config.yaml
encoder_head_dim: 16
encoder_moe: "soft"
text_encoder_expert_mlp_ratio: 0.5
residual_init: "scaled_by_depth"
Rows from block 2 of the audio encoder of a small contrastive audio-text model, named by matrix and row number. Rows with one number belong to one neuron. Each number is 500 + 50 x the weight over its row's rms, rounded and kept within 0 to 999. All counts start at 0. Numbers have three digits each.
After each neuron's rows are labels from the 100 clips, of 14848, where the neuron reaches its largest size: "peak on" is the class under the peak. Only what is clearly more common there than usual is listed. The data: telephone keypad tones over noise or synthetic speech. In brackets: how many of the 100, against the usual share in percent.
# gate: MLP gate (encoder.blocks.2.mlp.gate.weight, 768x192), inputs 0-63
# fc1: MLP up (encoder.blocks.2.mlp.fc1.weight, 768x192), inputs 0-63
# fc2: MLP down (encoder.blocks.2.mlp.fc2.weight, 192x768, transposed), outputs 0-63

gate.56:439471432527409520574570514539489558577546627465396460442527457514509555511454414470421424595497513495473426532515501469499496472604538511661506427472510552514514606431490548453503507422491532
fc1.56:505611510541670491468465443500514502500474417511555509563550474467470518516503459531546546491430572518498507553538508557522490537395437488491566505520632535542473431543512554440523598569449459
fc2.56:418445415417502479539510556478463493469571529487543478595517504473405532562584416544506516501511471536501470536554510534453443444509373530401531523533604539478475485472530538441517530478589458
peak on: key "9" (88 vs 1.7)

gate.579:467475569460605498445489535518535541458559515567563543470416580532577484541491475451548490548492500565545535490573514542589478463494409473471583512541502458483548645434513429448466552487364491
fc1.579:553551548533592439503508490568518601516462380512444568492499453580546447427514510486565523452503546521444495429486499577453434481548413479424512514530453456526494468436558588552469537542528448
fc2.579:555508578495565481455453531478542509523541430467573456436513518423531459491517436466516480472450516448516564524501510497539514577484451521492570405433506502540636421519423598491517497496642435
peak on: key "5" (84 vs 1.7)

gate.118:555539564468393527487540534472517543584516525527516598465511418449538507448475522569586499439497411472448520494446518532446417487474523600454537458565497514446462480509346499440491512517538517
fc1.118:463451539464528531448459473528464555405498507500466414364581565489502454458541617443448420566550524566479506613473591498445463488400513512461557454435469542531476467463565482497555474591514517
fc2.118:433502487459456429524576570439459479441473570458471452398453518525445556485592524526541460474617462500493507511502473609506534555417497517433540416533474509501599511494490469461479509400518438
peak on: key "B" (91 vs 1.7)

gate.59:424467447435503567473534522460414451522438437588506523496548529463501485515508500485482482403607540469521522562523523454543451446544425489476482453527467427412544452416540452540481461473468527
fc1.59:590691552510545397458432477428476475511543473446490483473478489509509507466455576494568489470446467432464450468433582466500474508420575453597490575470478493589472552473475433465505522544486491
fc2.59:493507497516583413449525495538469609561609541455521442430619481579429467567422442517463525520484507518454430452499487441445458476506530437558583590505506536545548435523500577453440470526513452
peak on: key "2" (88 vs 1.6)

gate.145:543522486498545480470514523478344474578584646505552520539448612478474505479454586507546469482489451449450457438509510612488480484476375497504531461524573576561504530489465426580437518463478572
fc1.145:471489543415491589548499487532501499523512594486471551469545524459525490483490491557522441519506476546503553410484462575521471506511496475491534493560524532520555599470452492601557463463511513
fc2.145:557504536433506482532541533415480496553523468532566555494623532547475462414490596515490415524426502484518508559473505491544540503556474533489503571556475470441542477519426449460485536493578500
peak on: key "5" (53 vs 1.7); key "1" (40 vs 1.6)

gate.648:461564548326531584564434580528496450433522523463568550534452472510528410494559496487466454569446523488537550519578528532570417523406465498561590451469441480569504447459495614579454552478494489
fc1.648:442573571479573565469432556489477447494395474560530502540471403521539463509531549586438410543589466568534535471491447525467452512480534576535535452442425520548482505501429584535557433512592459
fc2.648:554512442489462510547547402494475513463537477494495525432474493431465478511419548496456419542568557527495413633560508463557471580499472463387495537501475521566517517426497450445581512545565587
peak on: key "A" (77 vs 1.7)

gate.710:553555490462523505489464464432461647474500464461500487459515489520539477571423539465515439452491484521587504428392481589517516522453487495463545493540423600523550451489515531491506452583603507
fc1.710:498446497488507480508486561494519459559524547555497527447509449552546542487593570544447544532598455492503538499385470430453469550480544491522427532488492460522419469489540423433518449575467478
fc2.710:520522520438438511560435474435561579390531475494575484547540466481457528594497556568558474499515497558428584499533445633523485502510541477539491597516432559534474427475549536416515538465497585
peak on: key "0" (94 vs 1.7)

gate.312:457472462475536558544459545480519530567444568467507516488496497434431508511474452433547500470486437463485500508571508602494468501464395443393585520508513526483517407544491411551610505594500540
fc1.312:493434469499460404505535478471540474506439566508565413508484484513521480532489547494437584459436546390530518548438511466405515534520547545568510504484465496568442463484544510468488506504489622
fc2.312:550573552560441504492486534527521399508472506423469430497418492491460471544566539558393439534438500475617529550453502442618424386444518492551507543498467482577489493473475512439463490541505496
peak on: key "#" (88 vs 1.7)

gate.463:438404480489408480498579579462412548520479546511454503471546557476548542529519500492467522509493541472503562430487582469527553560403506440485509485507557513481563476476585506459492508430476520
fc1.463:480508513474434479520457505492582555591536506605538532478566470450526454529527481465522483392461567531445481379549517517480511550488521461435471508490540624526470519454406543580562480535419392
fc2.463:518434505587454487516445524560456536510540483538496461479414541569601535453425508500523494547660459426515522500567524464404557567570528565481441394447422348530623629515510533503533469516516559
peak on: key "#" (56 vs 1.7)

gate.690:417451501575498459601494587434514668486493577445428512468437494507410423536427589449439464435514479487494470451520508535546483533574561454502438465477515538541509480571458486468462558539423579
fc1.690:576469452564489479546478574412448478482593561498484488538561499457532504545415467459535403541489469449458606451567560455521447546425471428554519456502562510449574457528533402520547479511550515
fc2.690:538497583506488579514485448515498378501522518566515506531516519501528531456532502471520477425529620438558560539462549546552446590529398536525510443434594504456465455493469504470472468512534515
peak on: key "8" (65 vs 1.7)

gate.703:469519499581439446513526525483460515400503489476467596478494519517527505492445536554506455529476496452463572502484568536380485477439458416466484390518428517501511600530593565505541459483510428
fc1.703:430430410539467533450482441588460543424515503432607559453507451452437504476541550461568532540446454462448600496441525540512460533577391480530469532572410449433630567512370470607568358460489509
fc2.703:515485469488378512458527432485472561489496562450520457480548470464468489507427470518523573508507580460511527454547571402597517445431504438555496508448473457506489603525597459542487525548509481
peak on: key "D" (66 vs 1.7)

gate.466:422478542563462498524548487472518478501552452551478492520455466613551460503454524562499490451510394519546426588546600442440413493525475521441492527503446516549460402536499522551505508491456481
fc1.466:614525545505537524514494471526474451487388613523591570483498468513490480524438538468484514409468495546518508562497430532550529526428491544540474468471486506384589565556515472514439419518553517
fc2.466:418461467541522524562534506477525555453453492432533401464478552478423511502539483504536475413520529486444536548484512568440679568430447476572609518461459505368549451570497500502528421473462475
peak on: key "4" (70 vs 1.7)

gate.248:405486520596473494436534563466468449534524466513518476453455500491470471418420512526484531483533473475514512457484476508394448466460420535546498613507428605469434488470468489550527472443583512
fc1.248:524511471632477504514510484587455467543496430458368470487548500623582506436551502460467551523554470433480533567542517552543482441450440447500480471406497426427512520479465580520447543468441535
fc2.248:580557412468561481607559433603507498523482510471532465433513506485516565489467549493451547481538579498451486523472524473427494487497526466621470415464472439529550481559527479568492504622501430
peak on: key "4" (26 vs 1.7)

gate.665:346365584508573558509511453523455527472515566541539485461484533525504507481600540485431541496524499463594544508500458497529479521441412458432468469403476492460548576507499465463442499571396458
fc1.665:537546447518420515437420570363541566555497522546492564456461470522485456531479473512485518569552487463511485529527509416542462517499557484449497510456506613546523615469568547476476533489488468
fc2.665:473512512488542419437500501504480576516691481502457484382666508494511472509496487507466539477443517536537442495466488379548495477582499442579473520479517555509549470578477537459454568437555525
peak on: key "2" (94 vs 1.6)

gate.187:545489490441442497523540467578507478385494436462493480538385353433462570578474547527427472499471613410463484496440603530461450470502497442403528531441490487531566594457509517502496478506563475
fc1.187:464510428459493526514499516557470567453481412536488495514421510489463427552491525529503571485485565363450520496478560584483474466544544478503504522455544535484438531425587492428479533505431492
fc2.187:585476441462459492537548487478521516574440519498467506428542583507605514561489472553509524449541489570497481575529528469546486471434482466540433482470479436552595516484475473502560596494504523
peak on: key "D" (76 vs 1.7)

gate.606:478484557481541522423528554551426525569540527502425516450437400488534539400451502452495544496548464453520588522583550621490518471500509525477508592484463538501490507554537462434536516499543500
fc1.606:515444579476461482430423424547443401536539491430463528452579496456520507551452550450505460665483503508565498604592544457542481502554389587477455521482552486508480443497559452496557563515391573
fc2.606:488492566495478536455460424457444560524405462351366419463480471583574521402518449553516487508594432447420407588587501507470453438432492461504542488523461569585472499489556503522547521521486516
peak on: key "1" (95 vs 1.6)

gate.43:550476452470542529502532440466493533520527361469472553409420464520472544507492473483392528541430468447583497525470507533547450485542434459450540441467531416482477476468550561535462475523474467
fc1.43:508479563529540486433508569542525483492508484580488516467487486541467457526451424482459478461539534500502561492482391514501457498526399493439531540516486622470483508440500491502525486446550456
fc2.43:482562454506578515468584522539559524516499472473517530556590459510479486492538546554504488524542515469480460530452488469549503534565547514532445524480550518493528415457363509439514542476603527
peak on: key "5" (71 vs 1.7)

gate.82:488565551532571457510527456563512561439552447443494581552599482435484548487519473441599489512485522478533526476517479532479407547490473443461510485427454483482375447451560553581493568465458515
fc1.82:463567627541549537440507477565459425500436375569458505463515487481459553509423589522427578501592479432485530497497484490544412564402520479536592539453555558515596568454521442402568519482554541
fc2.82:546435473462594512486600426585497580514501434482453557421581464550476435393461495501463552517499561489462436523511571570530530500649541534478496425578458523553538466530538487507601518530506523
peak on: key "A" (62 vs 1.7)

gate.566:517490503458623566546497546564516450541495502456566629549471423511466597389523497535477609507453425575461430551580489479472426459513461506556458513518494502485433490453515519465531540539591462
fc1.566:524457603443428512492533446585528424385533576495437429442471396513491515588461473546522433504589532477499578486494526391506535491392494636475516488409448460565392557516469472567461468506472430
fc2.566:435444525478538469436553525582439563459525500551509452524508439516467469537509492528487478458519472539440590618495608566445530402528548525473464481545534433432552464434525457625553481524518367
peak on: key "4" (99 vs 1.7)

gate.70:499491505464540504520468433498482538446489486590520465499487542479500526539591524439462593464616564485478558538513435501549530553486482556464532584529542428401512494486517420448500568438372499
fc1.70:524500522557386388478449506486538583494523512499530501553512466502538463478485487475565455521519504466404455451533495562481517458476494439505488528493416603432476594422539512461468477593543436
fc2.70:523513541510549453378501543597501574518661462476547426434580497561468479499468496498424506504454512515548454473539474376502510556534557461593538529524545560589547435510477650494456543460635482
peak on: key "2" (81 vs 1.6)

gate.267:558471636473540423437480545542434461441520507470461541586521494518531484501481539514411437445490516507477497522464555562359429503511550564475543586428413469478517494539450434490511526488390569
fc1.267:548479539514390505512502496451452544589383436533451521506547551494564541505462517463511421532557498582489474458536481449482538475534462509630494551499409506577416548491441501386448441492479589
fc2.267:488492456429483448565378500481536443460550493550428557548443416514477514449490480505505511546548506501441452418538394516508455552430505559512516475393539515537457537564509554428533397600464463
peak on: key "D" (89 vs 1.7)

gate.324:515448487431482529467542465460477513510632440399497505501424534473467501456552478515486569475506545508524490437506424429437479519498481505516515564457538484529502614436506491459510525468497487
fc1.324:554527551521447462553510430428579417595524495478412473512475460616580579575482600493543516537595468476493490434546460523474370530543624554555418482488520454465511451548478530484378414419524512
fc2.324:559522505543490513500567472546529483512510452445520523515535383459531560507482458521498430512456509470437445516508500507445526541416524551465518411507544575500472453494517456469608503472416565
peak on: key "8" (78 vs 1.7)

gate.247:559491457452512534495521606393479523530478396440505452566457568526528403542411463533418523503487507446468460476560459571385422522497519446464545472526426453498456322595468378431558453517565522
fc1.247:553462563512418376479411568406484475428501497544529465497461470506487447536484452478508510536458452486492519495396494568510506556480528550505455520517496549599556465603524556540430494474414493
fc2.247:519457460471499542528593562507519505556524448396507336484453519433435534561523496495531497466489557427445521580406464531524475498476503491492569466581501539551478417489514461585566604521535472
peak on: key "D" (80 vs 1.7)

gate.134:515460481576398521435470513448476525455479549540431481503598483466524413484489418499465590473545519484442472433518511503481455455518456512509475417597455386421509545510626518553452534449542486
fc1.134:568514477568484438465508381519468563488521506443429479476603377515461605513462518544527409464391482514480484542568462510547578492506491456567452441451479545490527477470415495481592479467464507
fc2.134:493455492533582427432540527500430556514546589522483493381569451518469552558503456468424508466523419470510478428529458546519501584485482552571526499494516517474503466534489600478496498576542455
peak on: key "2" (78 vs 1.6)

gate.301:357557546544426602402532447442463489504526455535503502480459515563508520493472497601474503519489408457366496465582625433516499536523475543507540540509512536500426434522537634546514444539476588
fc1.301:534508443487548417518522459515522572505495576532478473481475519491535474556525596389529422545502507427417467542513504464488442549440456439468506498468495491497627515461565525491510539473560501
fc2.301:456575506521601492542560492479511514519511473383479410462502543553516500605638526552500515531544490548475575436504421460458537534452438586532571452432457494407459417545548514540564574491494540
peak on: key "3" (43 vs 1.7); key "4" (37 vs 1.7)

gate.723:368450552610481480521406450531470445490455499552503528517518529415508444536478527510475543545546490533488515520486585512533565480578443495450513576488536473505591459480532559539476521482546559
fc1.723:564524421480526538451507499605524519532594444465512470423532571488462498443495413515566504535442468405510510438484475419532469456490510476531473489580549500436524586455420413458468567563542512
fc2.723:420533505470487473455544583596519507549545433383499542515514503543532525473530471600555515519505516518416544579468497556550581513503506508440550447557514554489519600505591521460507521464484527
peak on: key "*" (35 vs 1.7)

gate.22:472489565385502560476496531509536523567460509596478509588483530534521493554451477448527479441509517553480518473569485526477612598503467457428494507562496409478458481499485498482578468544474505
fc1.22:431551613484457569483511544491573393539551539514555481469444533419513450546497514562609474455587443460548531406532539505504472568530483585475481591544474452478460495442533547508536538518511450
fc2.22:532508501548518544538452522542551419554458534457513430573474545432473568574562483474585500336420495502509420551548471553584418495502595484501508464404528627405435441516566446484539487528548445
peak on: key "#" (56 vs 1.7)

gate.470:498554553405523504432546505495539452530524489508575485574562487492513548489499439470452548460472525556521448465572450474498442508541416431579545544521548432538493523421473451565460563587595563
fc1.470:428574636496487458497474403436471497520505447523503490562541552485478462471584507544572521551435518432560502477516496594504541491512505543604548468535475567525490453517544558498501565540532498
fc2.470:501530476469488567596480547482600467591503520535548504506472395553535524493476487594485538465551572529419524527492321487432474499433590512530532457384442437573458506500448489568498488513507547
peak on: key "B" (66 vs 1.7)

gate.718:564454438448462448513511448558536497582566514546471545417503531525526477474485479495551509505457453514398546533475436524510509451470521441468481443542531592365382424384486475608497504555464556
fc1.718:469470466554511510517489565468539443565529385415548555467471482549496599497637498444516585514443442517486525508554451636480513469461551480436440434402396476446437500559505505482467453473549581
fc2.718:485537539495385449456517470467466469528452583520401456487495559502479474523481556528491448478475520452579538456461511414532606495444452545480494491502490479410538471520520477468531449519491496
peak on: key "#" (52 vs 1.7)

gate.603:466503569547480526463543532495489568512513488517497369607590483474502450460492551398571493503499429566489564540433552486477453454549447527576447479501502524464545519562512497464425547378526507
fc1.603:562398531658553502466459551548521513588544551429565478517554474518489458530426494481512505574481544503496592433538471475497521492513405436576445384506505433468574437640566438457527498397468397
fc2.603:491506503597570541482524452584450457537545440539600486505571457566600537504474471356528477613464547523542531504501543495474510488523489510493443493481580480572639413541521487509452510485474488
peak on: key "*" (77 vs 1.7)

gate.499:565510476489502539359582470464490456556439525480480490485510493429561466596401590530528513554503469450572561485455549522543460499485536498537499555480443570624540474507492511560541492464527527
fc1.499:452561529439514513503522484563516548459558477583462420453510612467460523474474509496543519448450593552532475416489496417543587406469526504451520497517497542568514534442474508473441561415477444
fc2.499:476490580492563595475403486543560519545513508581522482487484487559537533461534450498533493479442412596473618495549544486464517445476509563543558429493498491485493505537477514467458480513468554
peak on: key "B" (74 vs 1.7)

gate.636:455594419454527408441471572616516530506498566527466510454497406594475460456410565490568486420537416462460500557578482515445461457581472479611482428413604518443436502505472500530526463533452593
fc1.636:544485616419474492512453530484472487526529543428454483489472511463347594540556509464482534513418525476522489536526537489465494501471533563542444506429498500517519379577470538482609577434619459
fc2.636:491521498505470466521501462495443511527513555562527501498470511504500452495465421480451555478464547457604461574518549462551567543503441524472439512486411524484447416486471513516554602500514478
peak on: key "1" (78 vs 1.6)

gate.616:497430539575559509448503484446531474396483466391513470506527544551483476437666425407482522458550516524468526464507437531392383466536504523542513525542481441518529417488430569511532509533410441
fc1.616:544609487577468567466548481481465566554534508503482499570520430438564538499407573510560519534444545474442549461519526542474505537459459421518535549438469520580594439473468441539467476526495581
fc2.616:551426471416567481434523439446514639555509447512488513462499546530550550496450585522492535599506493385455443587461537530419523447492527414479374529513544472521528388476538489519451521459480485
peak on: key "0" (25 vs 1.7)

gate.195:505547517540543510423509523518393489523479476432564455499581585549454501539545598679419522502531481459505524540491497526616455448582578552459484477457494496425447601595516485485477521447470499
fc1.195:508454484444467443483522559467542502504413418431427588518440517567446537489507533536564474526513512527513517480490413458452521493369347521528436419546478485535580406569450557516549540561553494
fc2.195:570677436459503507508606481455479536517447486496516522392461408497528385541518392580542546467577585449464491500532520424508484480484554426494560485433499593535480445435536573525600460560528465
peak on: key "D" (40 vs 1.7)

gate.426:516567521541490526513444527445501503484508550519532491463522418524527467459517503459475509528481547440558493554494556514431504429507513463469514445578499469450592478514478607496610529592499534
fc1.426:575405530532519488494536540526480523507468464534550565374560496497473462463522480412515557531494547422456523539496450542530470592464480546458391389516508485452550489487556506541503481457542450
fc2.426:509459501524491543497511492423568429497494587471494503497500550517560488476485536404527332414498494529509548549546490509523531540560476506465405406377519575416490499548490507472498501441448411
peak on: key "2" (36 vs 1.6)

gate.152:444532488450511373564564576473507533499427494415552435482395544501524470525539522471430601534461613453452528412475507486511484573457435503402620501458469553476482461471480415488462460534479452
fc1.152:507557510484503410464470525437479513462370577531522550478512438485512402531425469570522532528453527392490481481472485532432601523471573603542551563544518530488495462545589463450462507589501522
fc2.152:480501531503515524472513548543433507460505554405514401454539471515451479541508521523433501511456507433542502550497406487516443448490465456609544509519480521575528418420505480519477569505502477
peak on: key "#" (68 vs 1.7)

gate.614:446484576482485547481504511547517508523482468504506565533514428470499537451497559556506461437555591515500529557544541641566496514473411536508496503436470560516454497579611453512537460393531479
fc1.614:535514473417469443541509504524483484508516379555549559411548410461430495554563495510527418506462499627439486500520577494512413569452444547597473445507573510610600478559485496580532497591483514
fc2.614:461496417507427502500507424460413528494546488427480549454480439573451525526459406492541504555448530475466474417496433478542477524425455467512526499527586548535557492488467434452550509519593523
peak on: key "C" (90 vs 1.7)

gate.633:501554546548539350538549512467491513500481531448483503453513484567430536547438600514483502463525507531404439364493501409433450532499444518632507432501570524402545520527507485532542503528523531
fc1.633:465552399483524471568539518445501465618434433494514506440483512465463521575480547447471479412519506428411482536547436509559478506546448477544390485553557472438554488483516556482490490535474416
fc2.633:555488444450458461525567554414513467549383529451473520433480488461489556492477561485452469510502598498497487462490566520491491521516457482511512497401587550451533547514525446505465470504494531
peak on: key "1" (82 vs 1.6)

gate.42:497496423580524444514504479518605455482556513463504458417436453514535450531484546535504407478456490454483441566547554536491495497532481472477419452539523487392554577534506510475675437569418470
fc1.42:490542575414391474558514605510489437504489498512464443507470472472551477571594557477506467518476459474506492502472502516467420430547539530472441481483424463486478571520492403495498528399402518
fc2.42:490556604511572498456465476585459508449599540501523469532590546434469454578480494511553559493460482546517508550572479522519488588496469495480534530473469473558397402456467554522492489486552418
peak on: key "1" (77 vs 1.6)

gate.379:494565518566534500491567550438512472539511572479493435544467494540580528478497553532476518451471555628531496501522507611451527513446509498495506509457454470439509515538560481568505568442474464
fc1.379:487409443411517518433630471399531464494449444526541541529376467471447548456510485533471356501551477552523477477535578419461533552573568494538535492444509523497567607494528435506577465489494534
fc2.379:516522497557432431499564490528422578476487512529434462579433509514434447467474602540450492467563437524488412558525367421511524397406479531480526560479536541567384583436445569534512452579533546
peak on: key "*" (79 vs 1.7)

gate.482:527517512468586438589474527525412549513469659512515478488510503506454426556498477487523508537484426540505540457534440495498395514470584440452537502556567524505526563547549575498447475453501530
fc1.482:576457585482448519601443548505552472505515541472494464532412555491489501496475491523595553487477588626459467463514574460441503486457442382499550502478460530496502495528532452584459508468587444
fc2.482:464464513589550554534600447615478451545559504565521510473506501578527526501522518417442518526584573471488533474444541541591468512494561482467502496474455513571516554474467461480507482412533504
peak on: key "7" (97 vs 1.7)

gate.236:506449567527550442498460473445430534475457525475496658433445464465502529542591520590474507503578524508530549525565470469548488477471485487473477453583436501446656433480466482445529503478573505
fc1.236:545520493468543528483549494510495497501489561566468509596582431521545529517510531534522487495557498487486524448533451617474514425402537413528563459415384515582445498485484538530503471473467488
fc2.236:466446478510539489438479465486444581484466460447549542416551481411533506547413533427543578575595483496524413514564529540499506453454464470599483505530572376542489487460544499495494581594470528
peak on: key "A" (76 vs 1.7)

gate.550:384493603434430576507523503579483402571464521498542552457546476462494492445427514500466513531611430455551462500579467502484516511538474471493520407444477475488525494405466549515506522458562505
fc1.550:542580534474651540460483467577428560493499527607493464548478500480539511501555500597432632564508561551492484546535565488504487561485381429503478428482468498573574436450524544496549474557509529
fc2.550:469400480509497498465585373589421515377545502445543510444568506527514477466440462538464531495612493514469454616579549539551606472532499500443530508497494466570455458554595538429589485496626475
peak on: key "A" (88 vs 1.7)

gate.756:433466498520491461530461466560453388551486587467449579456504578453494454560453559474457450476509454429528383429478586430375496458533552484558445487550493482547514499472495466571599545498509503
fc1.756:441558512491479507466548462519559479444535571515527460517485465522434524524504546498485563531602528522563602529459487475460522452518455471513541484504599556429504433552482564506554548435482490
fc2.756:453412522478425445469490549411537474529442511532502478595445476440444411492478459560448398508462536499437527506496584467491439565551473514435504549515514468525490523491564443482482473451548503
peak on: key "9" (88 vs 1.7)

gate.112:576438419451556507576582467532488497449504532534470553472377495484514538533516559484557496458473458455504447481501531487636561479554480551509463467507566448520454513452530503548436502514511504
fc1.112:486533585502521433594488495455562492544441456451542487511547576486517428506471491403456503451488445437490480554420476380466527455419519535469451473437559478461492603470528521485491482440588476
fc2.112:482520468493582487342481437524460547552508522479496510392599506551532487494423461430417559559503516510455463467441489441498500459508487491547532556510539540471444451481598597463407518530554467
peak on: key "2" (63 vs 1.6)

gate.310:472457463479504413513514618463470580571516498568365541435513545515503510484449466510512537509531498469412546498569530527503606531494535507447555450526477566433497556496516462470578500414556502
fc1.310:497493501517591535490423428596479546420521553568491443513519460443528509527504411604457452428450486450535482566497432447513483446498495487409465535486538530423470416556421570559427586491409493
fc2.310:510493511444441390443471518492504448463535505460531447504515520421434449556528423552525537486424502466472522508488487497573531468427434554455522521453556528479402522491514514469449536510598435
peak on: key "#" (72 vs 1.7)

gate.635:502541471568619538482457484458520558477478480469577527532413533467478506499486470520538523538481494567415557485459471533473488452502518459552501505455590464422450503584456493555410481488505517
fc1.635:443503502414551456437602408485496477505432460470494475455604541490500488559482597502559449425443499552480459453554530487481534540573489437411501604526445560542492581510395635449402637485491506
fc2.635:498494436487518438482553538475600580455522455531587478453472458530353577487555539543559547504397540517480522508547467484587618493552562440556518520610538533378462441525594543503494483467503546
peak on: key "7" (96 vs 1.7)

gate.266:447545586612510438557461468413449561487556568507489492515517394587566437527439537451616516557468590424552461508476545487475581479550402529429479562510482619457504535563499473467465496542476505
fc1.266:499471543500488553379377507427470429433542588465494439531470469526484494492525474442461527443455618475510564424486502510511449546427438477473473477490454431514512529517514567426537547448484505
fc2.266:577440424566482523583567437525479528538428455488536389438489519466602442565422473494465398521568533516623485461479587531488614472531559462479489483535566552456511500590557539489439553479509546
peak on: key "*" (52 vs 1.7)

gate.135:374443529531486580405567494544441452514591552511446579480473474493576554452571512567484579479528519459402551533485597464527431463561439513545557415545520468434595503487561527549486511545487454
fc1.135:476425451485564466473491543587572444546484473583409618483610478593552493491495555450530500518567583490554463534517500522477458556539444571509580504515537467404643503464485508650451468585501540
fc2.135:504493475531462556505512467528514440531430446488495559532407495432572457460567498526571498477493524448476506583449475543518539412512464556483441478491451511509478588510512436601543451447487509
peak on: key "2" (91 vs 1.6)

gate.625:450530548431544534536498494532469557495468577484524544548600561523580459541469586514489498424458472515581465509456445461501492491580473432473505552490484480539433523547449508456366504542446486
fc1.625:576490509508456399501443505560582452477493514521490452576503398439567501554514549543486529469463565499430524417571546527552527496391464554488541478429562575552588483424483553565599376548515534
fc2.625:484410581504489533465489464546480405517459559421489468584471452498552482517486453502454478471543519461462460509438515488486472533436485587481558489466580547550519490385465445458512430486529473
peak on: key "8" (78 vs 1.7)

gate.407:489436573429521460441504524619476519515527458499568531485528524499518467506537589539416581474539474510486517466510436528424412572474398490488476465495495562481623456438607545556470442458453486
fc1.407:480529589474553565455422569586582473465493495471543588425454505442492473513412500555509576667505553533542557517555592591455444408447491519535520465416480467483513518421500542426477493467510482
fc2.407:550472479530505560512504399536434575478513515453519456454523459467542450455310514520484536493566566426472439602482617540496590528500528415479539508504457506527541486471589550454583442554520412
peak on: key "A" (93 vs 1.7)

gate.535:545513508447569511496459490501526598422545541527510468443508509436499503501472453513429569627461434475507504457481499412548542512544497491518555478578457526540469570593476311523497506391513573
fc1.535:491522572530559463506461397573556559560578527428405533492568535542527424516369460453550471492508524480519489481546460543442515536541569449451426422474407537558434479522481596526547487492634468
fc2.535:612520590517547531498463579507518449512569421498605445450557481490508432499456487410503423502434551486565481524510452489530469518537524491539516463468505551524504454505547577480492498535586546
peak on: key "5" (86 vs 1.7)

gate.295:482546396548543561587482438408430448543584482436487493451488514529470510483570508506518516480525345466478468472481553535520543565487503523505600441574536599520502537585555489454481392545585501
fc1.295:559493474462514485557575456544464570496498544461455539488463520544498575556549587425545490504535502470432546477483502489523402414477535447524528449508485467527490500561527456538463531429511510
fc2.295:525572540478582523481570431529475474588469527489492437453542548557573492546543572473476511451578502522505504460420479508511423538459525572510476475408498597512494479550491479439513568485486543
peak on: key "3" (86 vs 1.7)

gate.612:519498499623495483515484473517463537567453541489614546517512525454535447536444533430575486565415438438478571526562417468619445500454457460486539431528555501471487460547468480503386545432510471
fc1.612:536524475524490494571511480484513481458449490635544547476516542503420445423453476541444533487519467421563471502514505483524586535469533453418424527494459510373545507535584522547625455484425512
fc2.612:516622573320478396494481451445505466476404580491466549556490432479523528540539490499466600450464458490444434523525469505520383485396509466463463483517424479554478502514546496547554548498519562
peak on: key "*" (47 vs 1.7); key "0" (36 vs 1.7)

gate.109:523574495533467543415503555482522537598451492490461443435496409588473492538518514490506457556508482551516485474502450482466447514530416480542473534576504465540446533508547500530526516501504467
fc1.109:526435459541494586505628553475469531486533414419512457512541601490542488486459469449503599413468378495463538500586491458406484405475460432501491432447460486470518474493457488538440445476486452
fc2.109:526502520548551453559570533525579468413525524453531483515429496478508498393515520461428618409599567516511575531526483499469542566492580436576490493495474520555450457501515531442467496552486487
peak on: key "C" (48 vs 1.7)